A small text-conditioned spectrogram flow-matching model, trained from scratch: adamw at rate 0.0015, 16.7 epochs.
Rows from block 5 of the denoiser of a small text-conditioned spectrogram flow-matching model, named by matrix and row number. Rows with one number belong to one channel. Each number is 128 + 24 x the weight over its row's rms, rounded and kept within 0 to 255. All counts start at 0. Numbers have three digits each.
Before each channel's rows are labels from the 100 clips, of 14976 (inputs lightly noised), where the channel reaches its highest value: "peak in band" is the frequency band that holds the peak. Only what is clearly more common there than usual is listed. The data: synthetic speech, music and everyday sounds put through simulated rooms and audio effects.
# convs0: first 3x3 conv (model.mid.0.convs.0.weight, 128x128x3x3, each kernel summed), inputs 0-127
# convs1: second 3x3 conv (model.mid.0.convs.1.weight, 128x128x3x3, transposed, each kernel summed), outputs 0-127

peak in band: 500 to 1000 Hz; 250 to 500 Hz
convs0.102:141153149127125123126130149138098126141116141176174129131131085093063107130124175116111118106130165131157100078134141140118137134136125179154152154109138156131110123128113108082113141125166145150150160163140130108160147135129139128139145123181112146128140129168163136135137119139093135088110138142156149147153145128128140153168134085135160145167105119129114124160131209179140155154135
convs1.102:152130146117121151126127107127163146120120119109089163145150126186126132109149115104082143113134118138123144126087097135130127137159126090088104163122145150140131136132118113097134139121187101094152040116113149137107095122150128128128137112107132154108146124143131109130143125104102122129155121142114183182123130162128109153119065107151135116070117148113137142178096097088123119101117

peak in band: 500 to 1000 Hz
convs0.122:141179162104141167154178137131142126105136145137141179148126115167116146109118114125169148113127117149129136152138145131156144117131125168142146164119120117136134141111225112140089168137093137147161141140140121186164134115148153147147166128146144121122123136121131115146078123121113130107160184122135137114138159130166136118143148115103140141156150125131140083168133178140106166127118
convs1.122:171140145088157113160105114162158172115147104159149129152117098139138143158071102124113147130108129126132114147172111156097118152113126156119086097122078128089120060157154116148148129132126126094120109112150117135142100105135101135127152157102126137114129148123055109114078127122115151117133114152136188108126126102101148082135150142116115101072116129137114138122134117136132104142141

peak in band: 4000 to 8000 Hz
convs0.76:143133122107128140125129120136127131189115109120139096118135133096119117135140171128101100101088111105115129172153128137134123135115097148136118201122116142104113129158131117116124121132116117109124162148145121075091114108120135124151111118060129129127114115205128136132098141121073184080136134148139123137114130131117123130131113126176135133094088129136060116078135181121118104137142
convs1.76:174080161090151116131100105109113170125150112109129173128107139165129150149131132081110111123144120140132125131120151162129073145153121134108113151137142136112116086122085142150139132146118084136155165105154115145099146115149093120137125115130126116076120139132152157109073148126145098092205104116088139106138145141121157141179134146132121111120169130134125105153155148099162114153132

peak in band: 500 to 1000 Hz
convs0.20:124159113156098081102130177114126122108126135162146092130144094101079118099102185121125133127142118108119143152137129143167133131154148118132140059107095138106114121088098120148126129098101131123126125142124081165089125114132151133148081134153099136140127154128139130153081099146091128126148130144183116144080140115111135124127131139063126156176130122118076155134111127107118124146105
convs1.20:143137192082123126110109089166127114131127105115140097130116156112078128141086127091113114138136177146117154134138134137208135154130125136113107147159089101123148101128143084099172131169132122127111080113113140081133140125175149127095117126121105144148141140133151138116148146122113091174173142137117142162121146125108151124179115153166133113103107127148147102116100137148144125116124

peak in band: 1000 to 2000 Hz
convs0.110:137089141082121116135130141140143135132109143111147120119137107164136150117076139114106139132109152130105104094125114147138139141150122098164137129107081134182102112108129123138105134106086139105141126124128107116136113104142140147135123119094120128120105100149130133129057130146097117098115101110157130126094096107118127090131110090082116133019089124141058117095110125107133105127119
convs1.110:113150130115115138158115135151132147137143138185145115126131097154159171093164132133127116124147078166089079126153150119084107125088105119104091117145106097126131125157124121107096128152140146101155167132116118188099149125149120124127146160121096103088115112115135120103161121091184184139107115162100161119177159131129146116141133163115106120126154132098135129132140131170113095127122

peak in band: 1000 to 2000 Hz
convs0.86:138083142071122133125139105130134153161097117082131098123136115144127132117122194122093130128068104120127116178135127138146129124132106116189113140130119131134131133144092122114144129179099115129123136130127142084147135141111050125138108132134147129113133117152147136178127163129085108088155113143100121159144103122080145120106123121100138151109082129154125129086156075145146109134145
convs1.86:119144144103100138142144145119108138128130096157150131148136144143134112149085140148129108141087123169141134105139157102123159196081149163093155138108171110087155154107140135147104128076134116151178132135104117106129088109138127140115126131121133123089099099135161121142093138156134162151084147147182138110099108141147103102179142130119078126087104137150166106119136135144141114105132

peak in band: 250 to 500 Hz
convs0.116:100121109110099094093119141147120129139141182170115205135112138088092113124128138083154117105187172127125145106115143126131131129128167095175099132114171135155121129145139145164188139130137149131126114141108115117085104127160116168120164125143125121115163106137142136120137154139145133195117105128128132146113150139114108120182133103125121133112153152125134141162129067119135141123116
convs1.116:144093106113115143123138116144118121146166143069106123162104135140133129102094146137069145089111142097143139130126099097168096086132073110076082165136126131114140112131109159084174121102135117104144123138097105158107124095118113120102125119146127129151082137132112139104104124139104123102100115133152155202111114128127080131105154126099123131117119125104134116139075143128085126123125

peak in band: 2000 to 4000 Hz
convs0.66:156130092143116134108119121117138121115138134114121083132136178131100129137132161123081098146123110094132089135140117141151118138123119129176120140149036121125131142105104136134150118115122133122112137084151137114140116161120127130157135137076160116133128138142106119126104145121068116146150079120139116088105122128136098154119128126086110114056101099138068102095113083138098086130130
convs1.66:110138162186152127124145133148087146123120127120138134098102114163151124143078151139150099113123118098135125155110139158150140144152151137157101121171126130120069096141167135146144125186160127124128141112111123151151110092145110143112108139128093108148104145078154123089091130120159083101121091101105140072170148110115109112112156126138095134149153126125138115088142122102102146094091